From a checkpoint of a small spectrogram enhancement model: activation silu.
Rows from block 3 of a small spectrogram enhancement model, named by matrix and row number. Rows with one number belong to one channel. Each number is 200 + 40 x the weight over its row's rms, rounded and kept within 0 to 999. All counts start at 0. After the name is the row's rms in percent of the matrix's.
Before each channel's rows are labels from the 100 clips, of 14976, where the channel reaches its highest value: "peak on" is the class under the peak; "responds to" is what is common among them. Only what is clearly more common there than usual is listed. The data: tunes sung on syllables by a formant synthesiser.
# convs0: first 3x3 conv (model.mid.0.convs.0.weight, 192x192x3x3, each kernel summed), inputs 96-191
# convs1: second 3x3 conv (model.mid.0.convs.1.weight, 192x192x3x3, transposed, each kernel summed), outputs 96-191

peak on: /e/
responds to: clipping
convs0.170,090,145,218,172,202,258,281,233,190,219,213,167,231,183,147,155,239,214,205,157,313,307,225,287,183,219,276,219,201,250,195,214,227,159,225,144,230,165,206,222,175,146,195,205,200,223,202,232,238,292,210,239,210,255,200,214,240,184,145,219,197,321,193,262,166,221,235,179,212,154,268,212,179,132,218,218,205,189,206,152,209,171,224,208,103,215,139,274,201,168,208,166,154,254,216,206,308
convs1.170,107,159,185,178,237,176,157,212,187,204,227,132,178,230,219,211,221,214,159,153,219,125,194,75,236,170,207,197,193,136,176,242,59,161,186,198,194,156,216,207,185,191,213,206,164,163,188,202,165,159,141,252,191,217,130,209,206,201,76,197,213,201,240,175,220,269,227,183,139,168,223,220,180,165,193,187,201,182,163,123,194,172,221,258,165,201,153,197,176,168,198,231,179,180,180,202,236

peak on: /u/
responds to: clipping
convs0.179,079,214,245,214,177,165,180,199,190,202,200,173,203,230,222,247,209,188,204,248,136,177,164,237,185,212,117,162,183,158,137,243,248,174,203,154,126,242,169,251,242,214,181,192,228,171,182,194,249,188,190,268,188,180,195,158,194,174,277,198,193,122,124,278,246,171,114,223,182,150,164,189,279,252,199,187,143,143,216,186,167,213,160,267,160,185,158,207,233,154,169,141,192,154,185,216,190
convs1.179,110,215,274,309,200,187,202,212,196,219,197,263,223,187,279,208,205,160,214,348,194,298,197,194,196,167,304,171,213,198,230,234,202,257,200,224,214,197,215,195,252,201,216,246,192,203,210,202,269,203,262,225,186,171,242,218,206,188,230,211,167,158,130,234,204,187,194,302,347,203,200,225,181,207,225,185,187,186,190,210,141,202,182,192,149,185,171,214,207,189,202,201,257,198,190,254,195

peak on: /æ/
responds to: vowel: /æ/
convs0.125,084,188,219,162,193,204,151,208,123,262,219,220,206,209,213,190,191,188,196,226,132,211,211,199,123,256,199,92,185,160,145,246,189,281,232,262,213,182,195,257,191,163,193,174,174,168,203,207,231,212,204,262,215,174,132,190,193,192,236,214,173,150,47,256,183,180,164,224,201,147,168,185,249,248,184,212,156,176,183,192,128,180,212,272,141,201,126,175,205,102,214,196,158,162,200,178,154
convs1.125,099,202,244,295,192,155,186,192,205,223,202,280,207,188,285,188,175,136,185,321,195,298,196,198,168,91,272,194,229,213,223,202,200,243,174,248,178,173,198,194,258,208,241,208,165,219,216,199,259,203,281,213,156,200,240,257,206,197,222,202,193,176,216,219,202,175,197,252,298,207,211,193,169,218,290,186,219,149,196,226,176,210,168,170,150,195,147,201,170,165,196,232,239,145,156,254,198

peak on: /ɑ/
responds to: vowel: /ɑ/
convs0.119,084,217,239,242,224,195,199,190,162,202,183,194,169,249,240,238,249,172,162,259,193,136,106,180,249,219,224,214,129,180,220,253,193,297,163,241,194,205,193,173,209,197,219,275,243,127,189,175,217,138,164,260,170,187,197,197,182,205,250,170,173,207,178,175,239,263,170,278,116,223,159,194,226,259,199,181,142,146,207,219,190,215,183,179,175,175,125,221,214,171,173,230,191,195,160,180,156
convs1.119,079,262,162,155,208,165,208,185,261,168,225,268,202,172,219,189,150,171,164,252,203,272,211,196,221,211,284,211,229,210,213,196,227,281,197,210,254,175,276,219,211,190,86,269,186,90,187,238,246,211,178,211,203,187,99,198,243,188,279,202,201,178,228,182,194,183,140,208,178,204,186,177,211,227,87,207,291,202,185,189,210,158,158,224,98,189,168,209,174,189,193,187,309,151,203,172,223

peak on: /e/
responds to: vowel: /e/
convs0.116,096,172,186,202,237,202,181,203,207,109,111,129,233,302,276,215,186,241,221,236,146,219,181,254,151,212,160,199,187,254,198,211,198,132,161,194,82,240,155,211,192,275,209,197,219,187,188,212,249,197,167,225,200,203,175,179,201,179,293,192,202,206,214,238,194,86,159,165,169,165,163,175,247,264,217,229,193,152,211,194,204,170,180,178,96,207,154,210,202,133,186,176,183,196,207,249,179
convs1.116,123,210,235,331,196,241,139,236,219,249,183,279,147,187,232,237,234,185,209,201,214,209,200,214,217,156,210,202,196,201,188,213,213,292,191,220,214,226,221,200,183,204,252,241,162,243,206,192,226,199,211,232,210,148,218,206,182,166,186,198,176,206,146,180,176,233,198,241,273,207,215,237,178,232,252,161,121,247,192,201,201,164,228,185,136,191,145,210,259,143,215,202,167,231,190,260,197

peak on: silence
responds to: pink noise; thin (high-pass)
convs0.70,085,162,197,158,186,196,251,230,136,87,159,201,298,182,169,226,172,200,130,191,212,208,185,132,186,197,166,131,199,188,129,187,191,188,186,161,105,252,148,210,179,196,185,179,190,221,215,208,199,190,166,182,225,200,165,236,191,144,183,245,227,218,224,200,203,208,195,15,188,205,216,186,180,149,193,202,226,179,204,182,86,129,181,126,158,220,140,220,196,146,212,201,210,146,247,353,194
convs1.70,095,180,206,227,204,211,196,211,109,200,202,229,48,225,244,201,226,181,186,206,226,197,204,140,193,143,189,170,148,195,217,216,198,172,192,214,192,219,234,237,212,192,222,148,182,203,232,197,197,185,200,217,202,200,207,194,202,175,141,230,198,109,116,157,182,193,167,229,236,178,258,238,200,220,205,196,25,212,202,155,197,279,201,171,235,217,174,208,197,207,202,170,124,234,189,200,205

peak on: /ʃ/
responds to: vowel: /o/; pink noise; consonant: /ʃ/
convs0.144,077,193,211,230,154,151,181,155,168,179,160,180,181,212,177,209,208,171,168,164,169,253,234,164,227,202,240,115,152,151,172,203,257,202,143,196,189,216,182,296,221,165,222,219,121,216,205,99,158,180,206,234,135,193,220,185,197,158,184,152,172,123,214,195,206,237,190,213,214,275,195,223,191,185,295,114,184,192,254,213,111,208,179,187,193,114,194,202,203,166,185,207,206,183,119,204,170
convs1.144,090,201,235,171,205,188,217,215,268,176,234,201,168,119,169,178,215,228,151,179,217,210,200,131,271,198,229,197,208,199,239,227,209,278,207,164,193,189,218,154,216,206,190,296,189,55,340,221,195,251,184,241,203,184,112,200,218,212,228,186,189,214,214,191,200,230,91,208,124,276,194,193,202,201,108,195,219,195,158,203,195,209,182,304,196,183,227,196,209,208,207,185,227,179,196,203,189

peak on: /ʃ/
responds to: consonant: /ʃ/; vowel: /i/
convs0.67,083,179,165,141,198,201,186,192,138,201,206,217,203,191,171,271,176,215,181,204,187,220,260,193,230,157,200,162,221,196,149,200,181,180,182,109,168,285,171,207,114,180,229,239,226,251,226,188,217,175,193,178,227,179,162,246,182,141,294,212,186,201,210,297,229,196,252,171,140,183,207,195,143,141,227,200,217,199,218,148,170,199,255,154,194,206,186,235,203,149,187,197,206,201,214,235,164
convs1.67,084,210,209,267,210,223,245,194,76,171,162,221,168,273,239,177,236,117,222,241,214,231,148,173,149,169,243,178,196,195,287,206,201,145,173,248,200,219,183,232,258,211,215,223,210,241,219,197,278,172,271,200,203,226,225,202,189,139,190,200,205,103,125,201,191,181,131,232,289,222,206,239,250,206,186,197,184,177,190,153,209,277,210,149,216,201,180,202,169,243,195,192,152,195,206,252,198

peak on: silence
responds to: thin (high-pass); white noise
convs0.22,106,207,128,230,194,253,190,206,185,198,226,199,209,190,158,180,177,265,233,114,190,193,199,173,201,182,167,236,218,82,173,184,153,209,216,193,227,190,220,209,153,163,201,264,132,182,208,260,135,123,145,174,318,187,180,187,196,178,161,228,189,252,205,149,181,156,215,198,184,205,176,108,209,176,202,313,116,162,166,195,260,178,207,223,168,317,204,201,211,212,178,208,125,203,305,153,192
convs1.22,107,186,199,232,191,101,201,206,193,166,195,198,291,226,198,180,191,161,261,270,173,265,228,76,131,268,225,174,203,204,296,180,181,217,192,199,205,208,187,203,246,194,193,208,239,240,189,207,171,233,211,169,198,276,279,178,207,214,184,200,205,173,139,234,222,241,191,188,236,177,185,196,217,232,189,212,312,153,136,221,199,150,197,142,218,202,210,203,171,213,192,184,160,125,157,218,141

peak on: /o/
responds to: vowel: /o/
convs0.187,066,207,209,202,203,186,202,202,183,203,161,233,200,224,216,234,230,207,186,178,203,298,263,212,143,191,233,191,128,201,156,259,247,233,162,197,201,208,192,260,239,224,271,196,191,195,235,221,232,235,167,287,190,176,199,186,180,203,116,174,170,207,33,217,223,201,113,224,197,211,207,137,235,206,290,209,161,197,197,217,184,194,205,183,148,179,162,236,249,139,214,187,186,200,171,215,166
convs1.187,090,237,147,208,190,176,180,169,186,145,215,263,158,176,223,179,177,158,223,293,232,220,190,186,274,172,250,192,216,201,166,190,16,283,183,188,213,166,224,176,281,181,230,233,193,83,237,201,157,203,111,143,191,239,176,195,208,234,146,198,200,174,226,263,194,273,115,215,203,232,216,180,154,213,214,163,250,196,188,204,182,249,168,226,200,184,244,160,176,194,199,167,196,159,191,168,228

peak on: silence
responds to: pink noise; thin (high-pass); clipping
convs0.53,090,175,184,208,174,139,251,235,173,61,209,249,305,177,201,229,199,224,154,200,252,220,203,176,203,211,197,169,221,202,168,201,185,160,163,177,99,303,187,200,187,204,194,201,206,204,201,255,184,208,198,191,244,227,177,251,200,194,191,235,274,213,221,217,227,209,261,19,190,199,231,195,193,161,192,246,232,187,197,184,96,178,187,109,214,212,191,224,181,197,187,216,185,159,228,381,231
convs1.53,092,208,210,248,201,266,192,236,82,207,215,224,54,220,248,208,206,142,184,196,223,201,195,160,203,160,223,190,135,196,201,228,197,208,198,203,196,216,221,225,206,202,222,151,213,188,194,201,188,169,200,223,207,197,197,189,195,202,127,233,201,108,116,181,167,212,143,212,244,192,222,223,211,204,194,194,50,217,200,172,196,222,208,174,202,224,178,194,195,193,202,200,142,203,181,206,214

peak on: /ʃ/
responds to: vowel: /o/; consonant: /ʃ/
convs0.14,075,244,282,238,203,169,197,193,214,194,194,197,227,222,169,245,239,174,204,215,183,249,264,215,226,170,212,135,188,269,179,200,293,240,161,137,153,261,178,324,243,217,258,224,198,236,203,182,245,234,241,237,171,188,269,154,215,156,199,170,194,189,200,208,245,259,154,223,203,194,175,252,250,211,309,189,219,218,257,230,187,193,179,185,242,170,169,214,247,168,206,166,223,189,158,220,162
convs1.14,093,216,168,137,208,196,182,195,194,130,211,165,106,112,228,179,282,213,146,153,179,152,118,168,335,134,205,190,158,206,173,217,145,251,220,202,165,189,191,209,216,200,228,260,237,91,313,198,183,210,139,196,195,156,49,200,225,204,191,214,190,201,208,194,194,225,109,202,145,245,201,208,163,214,127,163,210,199,205,195,199,245,191,242,243,198,204,191,197,203,213,164,214,218,180,201,181

peak on: /u/
responds to: vowel: /u/
convs0.161,121,222,281,210,219,188,182,205,183,200,199,194,120,272,223,269,254,192,195,248,187,140,159,198,314,195,223,205,166,232,173,246,202,235,188,192,207,208,190,191,222,217,214,256,221,249,211,200,282,140,205,280,175,192,211,210,187,219,272,161,203,181,177,215,258,251,217,271,191,206,192,247,198,247,203,196,148,192,206,259,185,278,198,132,251,182,199,237,215,194,188,202,183,214,190,192,112
convs1.161,113,243,236,167,200,242,222,253,209,174,252,205,226,198,211,221,147,208,190,247,175,206,181,172,254,199,98,215,196,180,211,200,251,214,234,191,283,194,228,213,197,236,202,226,193,212,218,235,315,166,162,210,207,200,195,215,236,188,221,212,225,214,242,146,178,78,155,130,200,202,183,175,216,207,175,236,347,199,194,168,215,245,226,234,213,204,162,218,225,257,255,236,361,190,210,237,176

peak on: /o/
responds to: vowel: /o/
convs0.103,098,217,226,201,209,154,202,155,144,206,188,194,161,235,180,278,236,101,185,201,207,281,262,181,231,221,226,216,176,188,196,233,200,241,207,194,171,202,191,277,172,198,197,233,136,200,206,134,235,207,181,268,110,202,193,195,178,197,227,136,198,168,192,270,244,210,207,238,187,251,213,212,206,195,202,126,178,180,195,219,175,216,155,213,157,121,187,200,237,156,158,214,202,169,80,179,194
convs1.103,076,212,221,197,204,238,253,197,267,219,214,228,196,209,201,230,177,242,146,238,211,198,193,194,213,187,324,155,158,204,199,242,224,270,208,211,193,159,227,198,198,203,194,290,153,226,295,208,249,284,211,260,199,221,190,198,209,218,237,201,194,279,182,198,200,162,71,248,198,296,193,210,219,195,87,191,158,195,174,240,189,186,232,196,138,196,195,190,218,200,202,234,239,204,210,219,200

peak on: /u/
responds to: vowel: /u/
convs0.73,081,179,218,192,156,198,195,203,188,232,162,252,203,232,227,188,197,136,246,197,258,294,245,214,149,225,227,208,158,198,156,220,198,320,193,193,220,185,131,231,214,123,198,210,237,146,204,174,245,194,163,214,168,186,179,162,202,154,216,198,184,109,68,204,203,213,190,247,166,193,217,148,219,220,219,171,112,203,195,265,178,183,171,180,160,180,91,197,195,163,186,162,177,169,176,174,239
convs1.73,118,258,159,197,194,158,186,195,224,218,215,272,177,168,249,176,101,197,155,265,249,168,152,200,252,184,276,143,170,203,150,185,186,342,202,250,226,168,229,235,298,210,207,251,189,64,201,195,212,203,161,159,195,187,164,222,226,211,192,215,198,191,220,210,194,247,174,228,144,276,240,185,171,283,148,196,213,200,200,251,158,249,183,222,137,207,161,204,224,190,200,234,241,192,199,191,270

peak on: /æ/
responds to: vowel: /æ/; child-like voice
convs0.89,082,188,209,264,156,152,230,216,140,100,155,156,279,234,193,206,143,224,170,205,176,186,158,140,210,231,102,208,177,163,145,210,226,156,192,200,140,237,190,208,264,139,205,226,191,185,196,200,184,166,211,189,211,223,197,219,199,186,212,189,200,213,259,209,200,261,172,210,205,209,163,124,252,186,184,195,113,99,228,182,193,158,193,244,216,182,226,231,202,188,198,204,201,55,192,245,227
convs1.89,113,227,202,176,204,183,182,208,164,196,183,278,129,205,238,203,272,177,189,223,224,239,237,152,242,137,212,133,158,153,189,227,201,236,190,179,192,213,222,200,138,203,216,206,243,154,227,193,246,197,188,209,203,145,127,200,215,154,255,205,197,107,144,183,196,180,204,219,225,259,225,218,207,209,162,133,109,205,169,210,164,271,197,210,236,194,188,203,152,186,198,184,198,199,219,155,199

peak on: /u/
responds to: vowel: /u/
convs0.143,088,243,260,203,198,88,224,201,167,198,195,185,176,230,174,245,255,111,135,173,219,219,215,248,255,225,220,168,173,245,183,218,215,230,186,150,162,212,204,304,249,214,207,271,162,222,103,150,226,211,234,218,168,171,211,200,192,184,212,172,187,157,196,213,227,246,173,246,228,239,213,256,237,208,236,168,206,222,229,206,109,258,177,191,305,154,164,209,222,199,86,205,229,194,144,201,210
convs1.143,084,195,243,182,207,205,245,190,234,172,211,200,162,179,215,208,217,262,191,198,182,184,183,127,238,198,205,165,167,198,216,243,207,266,242,235,230,172,198,234,192,206,172,266,256,179,340,197,222,285,165,268,202,151,112,176,233,222,216,201,173,250,217,172,202,198,31,225,182,220,188,212,139,209,38,172,157,212,200,205,190,220,185,271,201,180,188,216,232,192,236,156,250,199,211,207,183

peak on: /ɑ/
responds to: vowel: /ɑ/
convs0.56,087,200,215,219,181,233,149,215,163,235,184,189,218,289,219,246,185,169,215,263,183,207,196,194,134,268,196,196,202,202,154,273,211,208,245,213,196,169,148,236,173,180,160,176,230,169,133,204,274,231,201,290,208,196,162,164,227,208,242,219,224,170,159,272,231,162,108,229,196,201,213,223,253,265,166,207,195,202,191,190,187,212,233,206,135,204,135,199,224,167,220,175,218,175,202,194,196
convs1.56,137,248,274,313,199,182,207,182,244,227,176,258,223,228,230,203,150,153,254,329,204,322,245,200,113,98,252,187,212,193,246,190,261,207,196,225,191,210,192,230,271,207,228,217,136,232,192,174,287,189,286,206,140,194,273,224,189,179,242,197,208,206,197,227,203,176,199,324,262,201,210,215,189,232,265,181,210,161,188,214,189,203,197,198,143,191,126,183,207,188,201,216,221,175,182,284,211

peak on: /u/
responds to: vowel: /u/
convs0.186,083,204,188,210,200,184,157,216,149,286,182,207,187,178,170,201,188,204,191,197,213,198,210,264,187,192,215,203,221,200,145,203,182,217,175,139,173,212,214,194,179,201,204,202,141,180,175,154,179,170,187,174,185,59,206,170,198,166,187,101,146,220,180,203,195,196,156,207,195,186,220,191,195,177,203,186,138,185,236,186,203,194,215,207,157,137,149,188,212,181,199,191,151,251,135,143,210
convs1.186,097,186,197,221,199,202,293,216,255,210,169,202,304,221,190,188,175,190,265,267,193,270,262,110,188,221,225,155,216,199,255,161,196,251,222,220,304,203,219,188,208,208,184,258,141,247,195,238,213,193,208,163,201,231,277,207,197,212,201,194,191,178,180,196,202,203,32,215,196,210,191,178,206,191,224,232,248,196,116,193,156,194,252,278,228,186,190,209,194,243,197,207,218,211,191,178,158

peak on: silence
responds to: thin (high-pass); consonant: /ʃ/
convs0.76,088,206,162,199,209,239,241,210,196,147,186,211,225,177,159,220,193,213,198,230,208,212,225,238,205,204,195,229,194,198,223,210,233,147,120,184,165,199,206,208,174,211,192,214,149,157,180,240,110,251,191,184,239,270,224,213,196,187,220,233,197,219,187,239,173,68,242,171,174,204,132,184,197,119,212,277,207,227,178,134,185,143,211,183,202,284,207,191,171,173,190,191,191,78,254,156,277
convs1.76,090,201,180,239,203,152,123,201,186,187,168,251,140,204,226,201,199,131,218,175,196,217,187,121,218,190,246,133,174,138,200,206,192,201,201,344,203,233,212,227,211,197,188,185,248,217,197,179,166,181,155,219,200,201,178,169,195,189,143,200,221,84,227,214,201,232,212,184,240,176,192,225,190,190,205,186,191,144,148,205,175,146,187,205,161,193,192,185,210,134,196,184,177,199,144,213,198

peak on: /ʃ/
responds to: consonant: /ʃ/
convs0.54,074,232,229,180,194,238,201,208,167,209,209,177,228,224,191,201,195,209,231,237,171,325,256,190,126,186,144,98,155,186,197,212,223,232,174,171,197,238,186,251,163,157,227,201,170,207,224,218,278,250,198,256,217,201,207,174,224,165,185,200,156,209,44,272,207,174,151,237,212,142,194,209,219,197,287,209,176,240,186,188,141,177,244,227,151,209,178,212,245,152,249,164,206,188,206,192,145
convs1.54,071,230,239,234,194,160,193,177,208,195,199,206,185,190,283,228,280,89,222,251,206,208,121,200,235,77,263,192,223,206,170,240,112,234,180,187,167,172,199,196,174,231,184,247,213,193,233,181,256,191,258,250,187,200,128,243,191,166,174,192,206,165,220,197,197,188,177,214,252,244,205,250,184,169,135,143,225,178,155,212,194,237,173,211,200,187,187,198,179,172,198,216,211,127,154,231,189

peak on: /u/
responds to: vowel: /u/
convs0.51,097,204,200,223,189,121,195,216,119,168,208,166,183,230,190,191,173,179,177,170,236,190,206,291,195,173,163,197,206,219,132,194,97,191,191,179,150,202,200,219,210,195,206,180,197,186,112,190,130,168,180,169,183,44,217,163,174,206,183,197,132,140,206,203,198,223,172,204,212,174,230,211,226,188,161,174,147,180,252,186,184,181,156,154,217,180,183,192,210,208,165,171,181,141,195,203,225
convs1.51,092,186,228,190,199,224,214,205,202,219,200,226,201,175,187,173,214,215,253,200,214,201,199,80,229,225,229,64,179,195,190,206,190,246,274,208,277,194,196,204,198,189,174,216,162,224,274,210,271,201,174,213,210,140,212,199,240,180,189,206,153,206,129,200,197,201,55,222,199,206,188,176,155,197,225,206,180,223,177,235,149,199,228,262,270,207,217,207,208,215,223,220,185,231,196,134,177

peak on: /e/
responds to: vowel: /e/
convs0.7,107,204,145,227,219,201,158,173,168,177,168,156,151,213,242,159,210,213,230,248,205,214,200,203,105,193,153,205,153,204,187,208,198,182,165,167,115,250,187,215,204,213,221,125,150,197,205,210,239,208,170,240,203,205,203,207,209,193,231,189,213,208,175,220,172,162,194,168,60,140,184,179,216,230,235,213,177,165,203,132,214,201,147,153,164,205,157,185,142,184,202,211,199,172,202,205,222
convs1.7,113,201,232,354,193,173,153,215,240,233,209,200,172,179,217,275,225,182,152,193,202,203,227,187,260,206,228,206,221,195,196,216,207,240,189,269,203,198,201,160,198,203,256,224,159,208,211,203,214,237,200,263,187,190,212,204,211,199,178,200,215,206,202,191,187,242,209,241,232,236,206,239,181,229,255,183,121,202,170,209,194,200,198,196,137,196,175,198,278,173,206,211,216,217,120,282,194

peak on: /æ/; /ɑ/
responds to: child-like voice; vowel: /æ/; vowel: /ɑ/
convs0.141,084,196,220,247,206,160,192,205,163,171,184,95,253,202,207,197,191,218,156,213,224,134,142,183,206,201,109,212,153,150,184,215,220,177,197,236,168,200,198,197,299,185,194,244,256,185,177,192,184,97,191,223,199,183,194,195,188,146,214,179,187,203,232,178,203,273,121,243,173,195,190,164,286,210,202,200,105,125,231,180,201,193,185,142,232,181,134,206,206,203,164,183,190,193,196,206,229
convs1.141,116,212,238,190,197,132,181,217,188,198,217,331,211,156,204,176,266,192,233,290,203,281,238,156,272,188,226,149,181,180,183,225,229,271,200,177,208,196,261,204,184,167,157,278,149,152,220,214,247,200,206,219,202,173,122,202,246,183,324,203,157,164,94,240,201,182,192,208,275,210,195,197,197,199,142,193,120,199,173,190,158,261,185,212,219,185,203,213,180,223,212,201,255,176,196,80,176

peak on: /æ/
responds to: vowel: /æ/; child-like voice
convs0.159,086,199,204,257,186,137,171,210,144,167,189,76,243,195,208,185,208,217,158,205,186,119,150,171,193,195,104,202,168,151,153,211,225,166,193,223,155,210,186,182,306,175,191,210,252,197,202,194,212,104,199,227,197,181,189,210,185,143,199,200,189,196,232,135,181,255,130,229,183,195,175,161,271,198,201,195,106,84,223,172,194,211,184,141,231,186,137,206,204,202,178,210,188,193,197,215,222
convs1.159,123,209,245,217,196,143,172,207,180,199,215,319,206,171,235,223,277,183,216,289,200,295,240,169,280,189,213,142,196,181,183,227,231,256,201,182,201,186,238,202,175,194,209,265,157,157,224,219,242,201,214,216,202,164,144,202,215,184,298,205,144,172,104,288,199,203,208,225,288,229,199,203,198,229,184,193,125,198,173,191,139,268,189,206,199,185,211,218,165,204,200,209,211,189,193,122,187

peak on: /u/; /o/
responds to: vowel: /u/; vowel: /o/
convs0.136,083,200,161,215,203,195,195,201,216,188,210,92,205,218,172,211,179,168,156,190,168,298,285,212,165,218,217,215,189,229,195,249,300,201,138,151,202,197,149,290,215,189,223,194,193,183,181,139,207,200,266,230,178,213,207,149,198,208,122,171,206,128,203,209,218,263,191,193,226,285,169,176,207,169,295,144,173,197,214,190,216,210,190,210,154,159,180,203,208,198,196,163,188,202,173,204,178
convs1.136,117,199,166,226,199,196,184,204,216,183,236,188,142,179,178,174,190,198,168,237,181,176,175,164,283,196,253,199,188,179,189,225,148,296,191,104,204,177,223,188,206,177,286,238,202,60,244,243,131,196,140,193,200,230,200,200,215,280,221,209,208,199,341,189,205,335,90,226,111,248,208,170,156,153,220,187,314,199,187,200,200,180,206,207,169,203,217,185,180,211,199,170,195,186,192,172,216

peak on: silence
responds to: pink noise
convs0.148,068,196,208,175,125,215,236,250,210,159,202,243,396,206,203,198,217,196,119,192,218,246,195,199,206,240,188,215,186,224,222,203,188,193,200,186,221,201,200,197,170,229,164,206,211,224,188,235,160,193,221,209,262,223,175,216,161,225,213,228,213,210,266,237,218,218,232,196,240,201,202,223,203,188,183,221,312,177,201,194,76,198,300,195,220,214,218,213,199,233,181,244,257,194,240,253,207
convs1.148,101,232,199,225,202,199,190,206,68,186,200,271,75,181,229,188,192,147,200,199,203,186,166,139,196,181,177,185,92,167,201,217,190,209,200,164,196,208,197,204,235,202,212,146,239,193,246,198,184,157,212,190,212,226,203,154,190,206,143,203,190,226,87,165,196,218,134,227,240,186,198,217,196,204,192,191,133,207,200,182,190,232,196,170,209,199,182,170,179,191,198,182,167,167,200,216,173

peak on: /ɑ/
responds to: vowel: /ɑ/; consonant: /ʃ/
convs0.112,075,212,231,240,189,186,196,189,172,204,179,218,184,221,226,225,271,151,173,232,163,135,98,171,238,225,232,183,128,154,207,246,200,294,171,251,194,214,185,170,213,148,246,269,216,156,197,167,192,195,178,284,161,197,199,166,186,182,212,176,167,195,141,166,240,276,150,306,176,215,152,226,218,235,172,175,107,179,202,221,168,210,182,185,190,166,120,220,207,140,183,219,175,187,149,193,137
convs1.112,078,252,151,167,213,121,205,193,188,170,235,300,184,159,210,184,113,173,182,263,231,276,184,191,318,174,269,206,208,209,172,187,190,308,181,238,228,156,258,263,228,202,141,317,166,92,199,215,226,207,159,167,188,203,113,194,227,193,250,194,206,192,259,200,190,197,137,213,224,224,204,156,207,223,150,197,252,193,176,194,211,201,142,243,185,182,215,201,154,215,192,187,283,172,199,149,247

peak on: silence
responds to: thin (high-pass)
convs0.18,078,202,217,133,195,143,193,212,163,156,222,173,217,191,173,243,173,208,114,175,201,201,156,223,189,207,229,203,209,255,193,190,205,142,118,203,139,268,192,210,238,237,187,184,249,247,200,267,223,179,203,239,285,223,176,289,179,214,203,242,202,197,221,204,205,227,204,100,174,142,250,235,193,180,191,252,306,196,217,196,201,234,189,146,274,240,292,202,175,248,202,221,225,195,264,285,222
convs1.18,114,193,225,246,196,232,170,191,155,192,169,218,76,203,248,173,230,197,198,193,160,175,203,203,201,147,196,169,191,202,207,216,184,198,211,200,148,220,180,201,216,192,221,157,247,193,193,154,182,188,222,227,212,179,201,168,158,182,195,205,196,132,151,193,193,180,243,208,236,106,165,267,188,286,197,108,98,266,195,205,210,198,174,196,205,197,182,180,179,163,214,187,122,210,191,183,198

peak on: /ʃ/
responds to: consonant: /ʃ/
convs0.71,070,243,226,187,193,237,204,217,173,206,199,177,224,207,165,186,197,197,244,209,170,319,258,192,128,162,121,119,172,194,196,191,261,217,182,141,198,246,195,243,150,160,249,197,154,199,211,220,243,249,195,228,213,189,229,147,222,162,167,200,157,216,96,259,205,157,141,238,227,134,186,193,225,183,306,209,183,239,206,182,148,174,253,229,150,211,204,217,247,159,238,157,205,181,208,199,136
convs1.71,072,227,216,211,194,160,200,176,185,164,193,208,189,180,270,205,297,82,213,236,215,196,132,198,247,92,238,188,232,205,176,246,108,243,177,199,176,161,198,176,175,227,173,253,222,180,235,179,231,191,224,222,193,211,126,235,194,174,154,188,207,174,214,199,201,203,159,208,274,238,196,262,181,160,126,141,230,186,146,217,191,243,168,211,247,182,205,194,176,207,198,200,203,112,149,215,181